From a checkpoint of a small image captioner.
Model: 7.75M parameters, 64-pixel images, encoder arch pvt, encoder norm rmsnorm, encoder activation swiglu, encoder patch size [4, 4], encoder depths [2, 4, 2], encoder widths [48, 96, 192], decoder width 256, decoder layers 6, decoder norm layernorm_no_bias, decoder activation star_relu.
Training: adamw at rate 0.0021, batches of 256.
Data: 145000 training examples, 13.6 epochs.
Rows from block 2 of the image encoder of a small image captioner, named by matrix and row number. Rows with one number belong to one neuron. Each number is 500 + 25 x the weight over its row's rms, rounded and kept within 0 to 999. All counts start at 0. Numbers have three digits each.
After each neuron's rows are labels from the 100 images, of 14848, where the neuron reaches its largest size: "strongest on" is what is common among them. Only what is clearly more common there than usual is listed. The data: rendered landscapes of hills, water and sky. In brackets: how many of the 100.
# gate: MLP gate (encoder.blocks.2.mlp.gate.weight, 288x96), inputs 0-95
# fc1: MLP up (encoder.blocks.2.mlp.fc1.weight, 288x96), inputs 0-95
# fc2: MLP down (encoder.blocks.2.mlp.fc2.weight, 96x288, transposed), outputs 0-95

gate.179:543549517473497500517529474508534493498506493499462476487507493473494479490500450447498549501523500478587503500519504505515500497493496546505473498428508498486502499503501520498516500500497495485468486509501487494499512519498499498459500496503508591488526494475516471549442469492505510515
fc1.179:555507544490507486500511439516506505489513496498424465496556502498488479492488486462473534500534534487530462506500502516517471508501431530502465492446504470503507497521518485490500515509494524495460503539500507489478500498477509500486442503505520514434531495474524490533507503486507504496
fc2.179:500485500498499500489501524488497500499500501518475502498500500499500500512530496500489510500500499504497499498500501477455496500492484500513500503512496500500485501500484481500500495500520644508505576512497483503500459494498499493500499524501515492500498482495503501404495498478500497612
strongest on: water (100); noon (73); red mesas (33)

gate.48:485497592497502510489516496508501467494492516489473427492535552483484432499481497476487513500535552486516502500496478459500480489521496502507461503464486494488532507527503513503503506519498487512439499500516471499502466511460516495498502475487505517465531497512501481565488472517483535515
fc1.48:528527511501524410498529482511507520488488535509492494466561501482495497479490491491461505516491502485520482499470521481537502496494440525459479482481500453519530494503500480493462506496409492504499501501504491498502504505449536500537508501498502522466511496486507495470557457503496510493
fc2.48:496494448500529499523563489489505511487456502493505506427530502526543495507517490514486498474441438467533529509472537491470525514467508512491493502492544495484464491494473464474491527498499487511496501460489506503467507499484496492534436477536503485498479497501512549484504532498500503477
strongest on: clouds (93); noon (62); terraced slopes (51)

gate.3:502489540491487538522493494474518511500508498504512462505450504484507481518505505486500551526542521516498496501459503476489445491492503508533508502503450551553484499531461480541500503475514501486508508519492487500514491424522478516500442485429495527473498509495487496529498501535455503523
fc1.3:498514498525515501505510497501527519483502506477520414502516529515496472422453474587511531495492490485493432528441506516477501498511526490520473477493474501502502488499509530470493510514498479527480486492469514479497480513501498501472507491500454476513499509514518537480497507545468490489
fc2.3:494510492500478491499486447475526499480511485496476506529481501504499504549465505499503483502504502493486483522496500500495517491473524518521503459484532493488454496500543500530500500499562499527503495499381555500476503531490484554478486500506474481500515555504523495454460522482499500494
strongest on: snowy peaks (95); night (83)

gate.87:490498465501519528514519475531559519499475499495501532501505469514519503494554563521511497569470482503491501518456512501499536499500496497468500501550510501490480523479472481472445479548496474503495493496500531492495528523502507500529546501501472497526483499513496494409504526495501475479
fc1.87:513504529481539484487500526506500528500519507508500490564511462499457524484499447531443458548493508530501482500496479477474474484502460468542557496453463496490518508507518473500486499501510485495494501533484496500482497508522423490501500498492491500495469449446503500498491496468475518527
fc2.87:576500514500485494503493513471500496500501499500484489497498556486579504483507490465501520500523505496500494500527492521538480511436447502491483505492501496572441501509501517502502500495500502486500495512500494499502441500522544486500499499497508517495501503412496500502513497502506572499
strongest on: noon (99); clouds (96)

gate.204:539529554505488516481503501530525477498507509486482516500500500479501532461498502465498592564519547502501501499485499471501515515486462496470506495470493510490515481476501528460497531493429499499496505529501507506505497488497529518504484493499523591470503506496499465520515517512509503545
fc1.204:498442482531486443510500512492473499574462499504516507499498542492504506546504475504523515489502497524486526447518475487509499505497488496501527494561476493499524501501500510492420496503457496546513510436494490510493498514512530507538470502497541499523500519500500508498486459522449513489
fc2.204:500504488512501508496495500498538499517481481485516501501499518508462504482485500501553494352489499518490509512506503509502507499509535469493502477499502505487501481497515505500513505502508492493492491471499522478522509511500508571494504513504463496517534503503481451601499514515507498485
strongest on: sunset (68); desert dunes (37)

gate.28:498503549464502494492545531498499479506545525549482489502496495499500503505518497487499501501510539502501507484600499493522500490497410490505508500499509482494502498538515503550507492497526492499405511500515495501502475487501492500480516472496547506501499495483499496533494494469525550532
fc1.28:476487500424500501490513513495491493490501500559484487497499504500503465593501578451535487495507499489500501500502495556500476495481499539500480504538500476500486509544487504513501500491515514483503501500495528500503499571500501500434510500497471501500501459482536518490459499527498491490
fc2.28:566500457498498574504504498499501505490537499494500428498500434500499487453500492502501505476515497501531451500497500526476502503500566499490504487491500501588505478499498501500502507498504500455501525501497509506521500500497495498482485490500497515463545500492504500508508502588502524501
strongest on: terraced slopes (54); night (51)

gate.246:495500500500500500500500500500500500500500500500500500500500500500578553500495500584500499500500486500488413523500500500496500475500500500458485500454500500500500500522465500500500500500500522500500500506500500500500499528462576500500500500500483500500519502500534579439410500500477500515
fc1.246:500561500500500500500500500447482436456499500500500500494500490500434500500507454496500500500500500500500500500500500500500500500500500500500500541500500435499500500500500489500495384532500500516500602500500511511500465497500500500500573500500497500544500500478500500508500500500500500515
fc2.246:500501500500500499500500500500500500500500500500499500500500500500497500500500500500500500500500500500500500500500500500500500500500500500500500500500500500500500500500500500500501500500500500500500500500500500500500500500500500745500500500500500500500500500500500500500500500500500500500
strongest on: night (59); purple alien crags (57)

gate.199:548530549477537501489497492573513534482492455499511503500494500496499509501500530439511497499553538531497503535478506505476489500531488489517501500459500538512517496504492494513515518449527513462515460539506526500548491459498501495485455513549448525496513459492500491492497480509518489475
fc1.199:508501503495472525463496483498506436509503479495494504530467537499509486493504490512495525498504499515507540480547500479533557494489535536490485493526490509498465492487506545534541498540534492516496509467500453502517489488502478461484534504491507498500510497566479513507599491489465528490
fc2.199:475502492504538490470553493549501515455532495508525500455499510504517479514492526498495472511541500508476485498502426594507474522504520501513461445536525484512507523500510531474480504503496508501480516531478574486538512496497484466492503519483497514487527496503502498530525494497483495499
strongest on: purple alien crags (100)

gate.13:436500442535500499527450507500511531545500499490466508527499496500500496494468498527447500486498500499500494500500500500500502497500500500441500500397547500500501494500500484500561537491500501501460500500500500500465511500477500500500542500500500490500500500500500498514596500495534500502
fc1.13:510526510495500500500517478500506481500503490586490466492510498482540496501498495540414498502518500499509500457479557549515495482498486504500424487491497461482487488500500496495504482500509511412498508512500495500513500500500466500472504496556510516500500476499571500507481499504484500491
fc2.13:500501501499500400500500502492500500500500500500431499501500498500395497458499500526495501500500500496500480500501503500501498655505499500502500500499499499500499500500499499500500501500508500500503500461502456500500506499500500500498500500501500500500501486504500499501500500499500499559
strongest on: sunset (99); snowy peaks (51); purple alien crags (43)

gate.264:502498471494499500498508491500499500498499500540491484470516479500491473542551501446488465499500499500497467462500500523508550500461535525500477501501520495464436504522466512498488502473500500487495501465444501495500503582533501500498471499504585513500500500495558506471447500493500500501
fc1.264:489490483502479602503491506505500500543504500458537510499471502500524516500501511469542507551436490501476500503500500435432501510500504500528521503505495540510497500458498478497501500499509497501537498497500534500501464526463500504500500500494496421518521513523496474500502505501497493552
fc2.264:498502407514500500498541549501500498500504485500569500499500508491557530500486498502469501474500487487498500507438500469482500467575500498506532537499500501499512499500481497513484500502500512500542470526500543504504500486400500501498500504501486482501499500500499500492497500491438483496
strongest on: desert dunes (49)

gate.139:513509462500500502514487506499500498559541528504545506523491500463501504499513492500491506499490491575455568483504499489486470500519502475520538500500480483516504504488502482452468516445483548500504503557499498515514506476459501513541471543501549487501500500502498515537504500496493498573
fc1.139:490482502540446461525497521491491462528491496503473464532497503477491470470473499496490513461497495468526494490511495510538481502481486513504490490522516479481484490500542472507480473516506456532509519436500443531449513517503473499541523498492521501499500500567526535499561475477492533482
fc2.139:496463524478472496467465504475462504454497500500490490500514498518506500500500504507516505502414500497489501498492486584502504501500512520495497496501488498506505501501519524478492501502504468559501529493498456502483419500547498483503545493498498482465530518551489499481507510520498573464
strongest on: purple alien crags (97); sunset (54)

gate.279:500500496493500499499500426532473542500498470501500564500496464502501496481504573499513500500500498456500484519473500500512531499489505500497500500549518500542436500500500470550541499500527448410496501499504574500499501500500499500499502501500500515500500504500499471499501500526513534504
fc1.279:502553522500500488502499499500500495496505484500500522500503501490466503447454491543450472501515503497513496500500517492500503479516496488500470499496536499443500499504498420501498500608500501451503443500559492497517507500513492490479516535536486489500449501508501493500491472500500547511
fc2.279:503499500489499500502525498500500500501500500500488500500500499500500501556502500414553518501502502500501499500499501496500500511453546500500500500501503501505499499500560500482518508500501500508500687500501501501490469496501501503500500498497500502492500501498501498501500500515502489501
strongest on: noon (51); snowy peaks (37)

gate.15:509505499499505506485471459578532506476431482454499540492512503513486481493497572496502538537504506512500493500500489513497545543511502495491445491500507524467498476492501523483500535507459496510451498497500530497496521500520556505516442497540500500500502490500513495505516509530520448489
fc1.15:497439499504476498514502537503483481499480527598504500497500508500503496571537535498503508529493500511500553473500468500507519521465501480495496503528516519524500501496495502485473502507467495504471500465500486505434491500541527505558501495410532503484488490500487499500505505490500499500
fc2.15:489489502501499497518500490491509508519496507505524498501501482498466495563494572484507492505464502483565499502498499491500533501487510508504505499500511531501437502495515451520488504499500501602497499444493499500447495474498492509498497395470499499499517493497502507503498496527499499471
strongest on: sunset (57); desert dunes (51)

gate.241:496464505496520571529502524505500532483505500511511503507470474504531514516514547496502494564499481498498498555420517500497542506499508492504517525550519511523497515502502491559507500479524490460510496534499503467567505496504500503511522451453451506492497487499484474502505501537483495505
fc1.241:530505469500483499479469500446501477500499502496499521540458500470517522442479453536467501497495479502500531493501491497487519464560468507501517496500502535509472450508455443532500494516500496501533475523499493532509500457520475500535497512503499478512483487502460499486517503420473500535
fc2.241:509504504511455497535506489497501503510511504446485470524523519500499492455498475497500533462502478488499502501526500499524486594500494555525471478500528515498391490496481493483501509504505500488496492503503499495516480495492540479499496503500520520467505501439511464502518509481506568503
strongest on: snowy peaks (99)

gate.22:500483477502495502492497455501500497500500500530504533461499500505500513505521503501518500513500499501510530501500501549526562513422503500447435509508524501506490498500497487512505502506497500510503568390497475500500498503497501499502499490498524559501489465501499512463544501504500491442
fc1.22:504515501405486498512501481500463502470501501499499496500500499473500496499500498594500500497500501483493499500500500500500500459531503500506494500498520500512516500500521503478509471500564500483486546506500500500482544496498493500520500518515500500500398500546500500514520507459501500587
fc2.22:516501495584505434485500481500502502503518506494500503499500491510501500485495501504484518661504500495503500500500500501499499500448445502502497498496500487500498489500506439489499505498500480499473503502500545502499498503526500547505495474486500504497495455498500500500536500502500501507
strongest on: clouds (99); sunset (98); purple alien crags (39)

gate.36:500500479500500500500431500576500500500500464536462500590500530500438500500489500471489500500500500500500477503523486500500500500500500500497500500500505569500500500468500500500500500500521500500500500500500500503500500500527500500500502500627500534500500500500480500464500500470500500556
fc1.36:500500451500500500500431500500500500500500500500479500500500520500500500500472459500512500472500515486614507500461500476500500550500528500500500500500500500527498500500500563505503578500500500463528500506500484500500500500500500500521500557500421516500517555493500531500500500500519500461
fc2.36:501500500500500500500500500500500500500500500500500500500500500500500500500500500500500500500500500500500500500500500500500500500500500500500500500500500500500500500500500500500500500500500500500501500500500500500500500501500500500500500500500500500500500500498500500500255500498500500500
strongest on: overcast (74); purple alien crags (55)

gate.91:542506541502497492501514500500531501533502509460477507500497417493519492474520498510517504499498503520467518494518500493494584486520450488471492501431476472515503499488503479549548503481505493451495500537559502510478497489457499505486492516505522499501500500493551495516510514459515525529
fc1.91:438511532499500519500507538511497488554478494489490492509496479497502499547477515498490497496452499501511503496503495479504492498570499485505500498498559495486505525466591494500509481518509480532483500465509501498431492500515484492445586501486513487511508499507499498504456492482509525488
fc2.91:500538507504508527504521504488497500497457500495466477482511493508483500473510501521482575499499504501503512498498503507501497551497522491499499456486467503503504485502587491457512523530498496514485620490499532496501472500501498454484495499490490499506503422503510508502465506512516513493
strongest on: dark volcanic rock (92); sunset (92)

gate.118:481450553509500511510520493507504500500503521499506445500507484522519453491489507500490511612498503501499500500500495507512519540478505530483491469524458500504500519500508515493501523550490481513485511467489443491499483560505516501506513463471505520442501514506450492443500505511499497475
fc1.118:506476520476439517577522505499496481537500487499554495573460456480498500490506502498492512499505502515500512501492510498499499496519500500613546492476501521513502502503506498544504501494508471494535490503510509525505515474508501515502462484471495521496501505537500531514516498499499488564
fc2.118:500501518502507479475487467521501521495499506504507502479503494507466482493453514450541488481535522488542499499498449593520504497521500493489395467496498480496502477496538505538506522490493495515500477469498493491508503511564499513459500476516496518498517503501503478516511441508515500483
strongest on: noon (72)

gate.287:498520531500506502491502487508566517448499513465462470540525516500485502425485503500485583555556519500501507475480488483512538498504432509484489487461503498474533486504488546488502521510464490468478497522512501496515496489480511477501516513502495507490505480498515469499533483512497496534
fc1.287:530470510494476508505544540448467453521501500502488485507494488469546491509537486508506515468481471550464568450555505477492524498477507508507511504529493504505485527500490550519509497498513487491500516517508500550501508494496469508481504518494540505520490438499536503506495499499495503575
fc2.287:500499503461483545496500494501498500499533505505485491507500494521500447531504470493503479503503500500476504493501494499500482484552496499499516502500489493478505500495499496506519474500539598494500524527540473505494532458473500431485503547551565492492529513494536494486451472471501455541
strongest on: water (84)

gate.46:484489542502504497496487518480462516507521509515492428501496517500493422514523474479464491479565544449496489492512485499484414478475504491535502512465502486517502503522511489522459502470530500479491516497500485475482471501500464515498451476486503513466527523499517533517483501505497504532
fc1.46:515499546522474502485500509524520496493492501464501497481529513492499492437480496498468535524463503529511500501481481512494503525561447482464497488451434496503519498500497541494505515478374498541497495499501482509505482486453533500505490488500496500492502498501512501492500475508505518507
fc2.46:474502502480523506447485500510497499498450498500452506505500509504478478504489525505514475495475492519498504499495500498500501501517549501500501506500516520399477513491502544473532468522523500499493500493494518494494520568552500499489547514503501438561550470500488487499447517491525486484
strongest on: night (96)

gate.160:443477506501491497524517480511502516485506506516501487475560503490506468498497577508458514507504511468509500520484490503525499501506524503492454502515510498505495489503499496412486527531440492526496544464497487484498537516525538508547505499499501511475524510509496505468537497501483530423
fc1.160:493499503484497507508503479499494470486499502503500513480556503457519508501516529563459489502491497479498507436491483504500551466488500494460494527517507500465500505500471489478479495529481502498509495499498499452517594544505506491520526516571510491520498500492547503439498499463517498471
fc2.160:506500516500502535499504507467489458479457495505492532498489531446553520523537447506497513501495491507481546492490499449530501477465496491512502511505507558472482501486492490499494492501516478501560509499506460540578520489462521515537500509506502483499488488499488503480562507494444477501
strongest on: clouds (97); noon (57)

gate.177:505497458514570501492484470502505535489524495518576503499502521502509517517490485483495499513503497527455473555486548502510493514489518502504497498498484500502467487500500472493428519461506484510494508500441485471501471514508481529536485499498492520499489500520495531518524492529440495422
fc1.177:576526500498501499475496498501496485481498505500485437532500513456503497483498481512506532490510482514445512432514487500509479485501499502497545494494500502491496454554507521498500496449527501485499501559533495509524506494490495497450489541520506505509499500459501491509517491493500504596
fc2.177:436494476511489542502468516494479499506496499500517516500495516507553506497505500526509474483465494500486503502499403537493522514518516498493509500498494505497504511506494511499487490503495496503561499469491502500477503524530510495623495510506498429502492515549499513503490507497498501465
strongest on: overcast (99); clouds (99); purple alien crags (79)

gate.54:500461541503500522502500500440500500490500500535549511500491513500500541500500500528500500516500500500544548498426500500500507553447500500500500500500500500500500607500500501496500465501497500500545500500500457500500563521500554528545508484488480506507500500500469500500537484500490500500
fc1.54:431500500483500555500500497500500500500500494512558500488500500502500443500531516500500493500566500429518500500500456500479500555500508500500500500500553504538500500500498500500500527546509500539500500464500461490486500502500517500500500500500500500500500500561531497519500500500519500396
fc2.54:500500500500500499500502500500500500500500500500500500500500500500501500375500500499500500500500500500501500500500500524500500690413499500500500500500500500500500500500500500500500500500500500500500500500500500500500499500500500500500500500500500500500500500500500500500500500500500500500
strongest on: noon (65); purple alien crags (50)

gate.123:537500500500500500500500500500581500500504544497500500500500500500500500500500500500500503583500431500500458500492500500489570519500500500421500500500488506500500450462487500504518500441500480500480500500500500500500500500480500507438498468500500500500473500416500515500513500500487500547
fc1.123:425500500510500500500490500500500500492500500500552527525508500545500496498500500433500522500500500500500494531500527508501500500493547500516500566523500500500500562477497500503579500500504451500585500500489500500500500500500500509500500500500484500500500500500565500500500412500500500531
fc2.123:500500500498500500501504500500500500500501499500501499500500500500504500326502500541500500501500500500499500500500501500500502517501499500500500500501499500500500501500499499500500654500500499500502497500500500498505504499534500501474500500500500500499500454500500499495500500502500500499
strongest on: night (100); clouds (100); desert dunes (34)

gate.136:505506533441496465504510470480502501558500504497449510500471428499515502496499495510486546553541501484540493500500500482507498472469395502512492497494514497497494497497509443527500486493533488484505523514500501533517509487503483503497508500507500556468487487496494468506531495471503500541
fc1.136:509608533502523530486503492519505496500524471494486511533507503471507540496472531491507509576502511519494507501460517501477500500510498473463502499480459532505501498427483508504509506492488492488496488576496541481520471497444503507457486499491456500511498502494500480500506511505496502511
fc2.136:502498490450490513546486500498482501485500477514497496518516502499339501477510556490551505483500512515499499500493518498500457497538533504504511501500500503503498499500479508500500499494497500503520574452500498501481519500501500496528498518504499501500554523502507496500505502518500497479
strongest on: red mesas (83)

gate.132:482497482508490502496478505498508486520472487486508503492490504516470497487483494522514465453452485493500500470506508501491544506513503509494499502500481491493486467500501505508528500526502496560490468416496497507468463589501491500490484481494461416512490493511506538477427498455500507488
fc1.132:523500509501496517504499488456451506499535413528503506500500497487486528494518514461504511506542499500499493501499505505496490563468512505573508494513492507506503486495496495498491526503478492509571507507498509497491502550533568521495453477497494525437500500480524498498469492537535476478
fc2.132:547520479505502524487460534495564500506486481467506519492486498503564488474491413487518535432494500513502528503500495520500494498506487500463510495486498523502501456478522510521518501468497500474503469505504510517527537463502532573495477507503498501510506518497460495515566512502493500496
strongest on: water (74); sunset (58); desert dunes (46)

gate.2:500536458488468450525479511500496513518508492420501535486482472514485514457518469507525470482448484482503484533553500509502525526487503501469520509473494489497500500476517495506509500496505520500499476475493507463454502537472496500500499486528460459516501522502551500499472550471572513501
fc1.2:501503542499531518494511479544500487430496496510490528507516561496516497526510540500468508536516509530503464503462501470540499500505508544494461500529525522503497499516474525452500513515483522497510528527501512499556529492500536482517529531511509524479501476501464499517561499551450493477
fc2.2:510488489483499567527529513509490491468498476503540469463502500486581506498511453472498527458512500551499531498500471490519513500476499489500494489509546484499500503499504501494496518500498462499497468498516515533539568470500499550506497538512498543527489485505510491559543476521502482531
strongest on: water (84); snowy peaks (33)

gate.67:513494494499463544527505462535500504476492493497500537485512478489517492481527552507497513541498500501500514506472500545509570547495476502501497495533531509497498500427448503474502501500484492492513496514499543500501564500514566528511500505524507511499458489501502487483542504535539454515
fc1.67:548485497507475503458434510468517500511520499496503506501488492499482501485517439501481534503513487511443501488496482500467495511471503504492501474503459513540468485486481463499471522440479501508496528517497500534496507478524496544500391540499500500502497502508483546500515505509473488528
fc2.67:536511503475516470453483489472500485507535500506466500522504503501477500506494449531478501492514498524498471482521525497492495415530500481442523498497467510488513479498502516510488498481517588501494562529494464500478502521523456495495500556517495457527508518495490550484498503501491503510
strongest on: night (100)

gate.252:510519560504501504462533494513538505471506536475392468512543494499519501498500500492481557514494525503525511500500501500501409509449483501479492495498489506500506511491494507500501508500486501500461502534500514500500500496457548500492549500500500502475500473500501479508524565500500500503
fc1.252:517521509511520488447495500500532506499476499517453500483520533492466509520498495420499500497552520516566466500522474498475499473500482496477500500476501496474528463503490489543500500520502522476477487501559499531529455515520500496500534501486500501500502482453468427498494482492508526451
fc2.252:500501467431500473520500499500501512501429503500469501501500498500517492500547500500500501500500500537553530440517463499542492498407473500487499501500500501498454501519504499485473485499501502500507542500502426501500551521497467487515501501514502500499483438500510499497519499477500542506
strongest on: desert dunes (33)

gate.217:498494521502488489502482519448517507491532508506522468547500492484512451503493468498505547509504542498501453493520494507495443494442501483507502488502475498540488472514510516507487505481497478496470499499494475501472457532556419539463488476488491514486496568494444521501507501510492514503
fc1.217:461482501478503504509498523497469514496527495558508512501497504495470502574558477468499461532501543469495504477514487501431444492501500498505555500501486496542494568501496471502495483475532530465472492512507490487452500508479493495499504492482504487494500508443505503522460501488527518503
fc2.217:499492506494516498509461425500514498490501502500496505526495495534500485589495496485522500502500504500494498500496494527490517475478516543490507478481545500496467471508498489500499545499512466506482507493440526498485465517482506616508487501501501508485523545526489515505445518512497500475
strongest on: night (72)

gate.202:571501475529535510500492477491518534526534500486541540499468475506508530487499508482518505519524501519508489513492513520475501500475512478512511506492489506526500489483493488523494508500497511437513494524498523502512498480564503536496445480504478520501493503460484400505549541528497454512
fc1.202:500576493505504487487489488554508518504495502468481532542534516512503472476469465512495509473505502575536534520511483513529504499509497521494496491455515499443492438503525501461525490515499489499482478493508499502497498497437472482492528507504509458494538443499499473511534491471512509499
fc2.202:534519493502506399499500505503503491514508504486510509498506507515504496516462466491506503475505501493509504503503510376496499470479494499500512486500524477484506492500507498526503492501536497559498511502501549526485454489477497579502516527518500489501515497497506512506514497479501474557
strongest on: night (72); snowy peaks (43); sun or moon in view (36)

gate.167:500500500500500473500548497477500500500471435500500500492534471505578490488500479500500500463500500378500500500500500523500530500500526500500482560512516500500494500500500500500500500501500500497500500500500491500500510506498500500502455500570505500500500500500500500454397500500500498500
fc1.167:558515510475500477499500456500411488500500486500500500480501520500501500500507470497500516500516505500500500481500490500500500493500500520500500500486500497500500499500500512506633500504500518421500540525500477581508500491500500500498493522500500505500500500494500464513495499500543560494
fc2.167:495457502499500501501500500502500500500499499500500500500500500500500461618506500500501500500498500500500500500500396499500500505484500500500500500500502500499471502500500500499500500500500500577500500391500386498500496501500500502500501501497500500500500500502500500500491500499500500499
strongest on: noon (88)

gate.84:503515530503500470504499491589500513499485577484451513497502463516504468489519490465500502525497522554542477481506507496533520491518461503473491500465515499489518501493535464481499495493498507473504524510539484504504550497489500476512570519509565512468495498510504466503518509493520528503
fc1.84:530501487502524490498509499489489533544538499482509500486501473498463534487500499467493490486513541457559447491529500568492498502469483500493506508480500501518499478505494487561501517522545521501530500498487504516499466463535491511476493429524495503467505464470496481500498444563501502482
fc2.84:479505498455529486519500500507492494499508476516496483448501513503498496497522554480498505498457507509504492492507526485580557474529509521502477544505516384483508512540515509484506506509493483506508499499497513505512522493490497469560515500515507510475485462520533536518512498508542482505
strongest on: night (78); sun or moon in view (46)

gate.99:498497487505501525509464504497497516550512508500505495503486480546512479539477521435634514492500499491500495508513500503496479511475511505501514504504499498542501513500509522503519473494544501500497499497501484497500474496512497498434514479472498496490540574498498499461490524500497477454
fc1.99:549527531492509469509491505496494545470529551534500504508503492485491517482516489455499509566555569491500463484500489495512497499416461493500502452485504472540525530495528498494469517495490511490496515512513482540487510488540462525518485464486518515482486505503499487503514510525521491524
fc2.99:556513497532473459500500482500502458530484461500499553497500502480488498496497474517447500499497434515444516501513500500499514499520482499499497502505489518446494458500436457506506487485497509508502501524524500528525502501497533549503475548529499493516465486477519476489467450445502478516
strongest on: clouds (98); noon (76)

gate.23:500500517475553513507483443596527501457534461505500493545500492499476514486473504469468518506531509511532479539500500499500457500480498498505500489499514500491574452498532498500498505495499498499503500503501495503510503431500472500510497499513505560500501500501514514507556446500501499503
fc1.23:501430499491501496519507504500499503500501506502546510503499473500537503460501496552500486517500463511451500500499493496486508500547485417501595500531493500521500535498495463515484501467501461500511500492500516500496543499494499514528497503496469500571494475518499571499496490489498499517
fc2.23:513511522500500501498529492500500500500504366500355500501500501499498501466485499498498506507504500540499498521500510499500521499500496501502481455500501499496521498500500528497535565500500500437498499502499505498514492498492516499472500492503501526498507499500502500510502498502500500501
strongest on: water (91); sunset (58); red mesas (36)

gate.242:500500525545512519597500460500500483498505500500502454500500455500494500500500554500500500515500500483500500500485466500490487512500500500500500466500496383525500583500500500500468500500500482513463448551500500500500467500478509500500506510503454500496458500500502500500500500500500500500
fc1.242:465500500500500505500431500500437496514500394500502500500498500509500500561500529523488493500500500517487500500500497500500500500500500500500525548618500500500494500500500500475500500524500492506500500445531558500500500494500500500486500500495424500521500500517509492500495500484500501487
fc2.242:500500500500500500500499499500500500500500500500502500500500498500499500693499500500500500500500500499501500437500500499500500501500500500501500500500500501500500500500500499500500500500500499500500500498500501500499499500500500500500500499500500384500500500500500500500500572500500500501
strongest on: noon (79); terraced slopes (35)

gate.106:504496451487485488492532495479500512499486489505484507435491455540495484540527503511511456495490448487506472500504521564498506496492515516458497538503502496504459504516500478522515489493517505495503499450500543505492545519524480487480494496517499499500496499461547507440488496471582476459
fc1.106:509502518519530570506487531474523502538514491493506500531495507482514545489490512485503527540515500531497477496472475489499443561471495504519523470502503504521517485469519517501465507492479486496516496511487498532512452414539518520492474450436495511500518514478495486519517508536495479519
fc2.106:503499502467527499552498501500499500491487486498496469466496507500549500500515473477517494468537559517578490503500477508514497488426497482465481492486517428505506500546508530522541515494500489494500468490498499539521509514496500519483496503499489536505508459465500483560509504502529556501
strongest on: water (98); desert dunes (67)

gate.226:494452497516507514493511500491500490511506485519500453503507515484532470558483503499496518501500500514492516493491469503455479489548505569507497492505459526541500494550455522526507500517508460522503497478464461504504468522496511510492478500447498508490507513507500522472471480520392507484
fc1.226:500514505488510499500443533498496488510500404502492515502481535499469499498498508486542443438509501471501466496523484504504439497485553496574531492495513493495506495489518550500499494510502537508487504500500523501472511513538471510488496503523463479528506501486532480519498468499546498503
fc2.226:541492412532503501494492520453501511501493535491525545491496501512605504500496469475533499486502494486491499537498491504483516493471501499484499500497512502497496490442533499500489500494501458499519505495492500576499476455479507532571490497499500499472484498505495496483512527510495479500
strongest on: snowy peaks (44)

gate.276:517499489500501525544553490505546530483513498462498489503504492529519482500466580497502506492503501473498460566482546494492498521478556505513512511498501503516501498485496524497494509499511487498503489568460528468527511507483543529489505453502453505500511528498467490500507558537498470503
fc1.276:513500496521465501467485501481511498517498521502489545483502504502451474488492484431538504503513530498517495500515482519471508512477445489445500496465467502509462468528465516544545499490473522504499477466501499533479447500488498527462427487500508487481546508474487482502490497486501545472
fc2.276:501485500498492505520553501464514512511511553504512487477505534514545431533477490461540466510478505497465507500487500507542500505489519489487470488524498501526470567485533519529498497462514498517497509493445494489496457477471521525500495503487497473489552529490477476500551510498492463549
strongest on: overcast (78)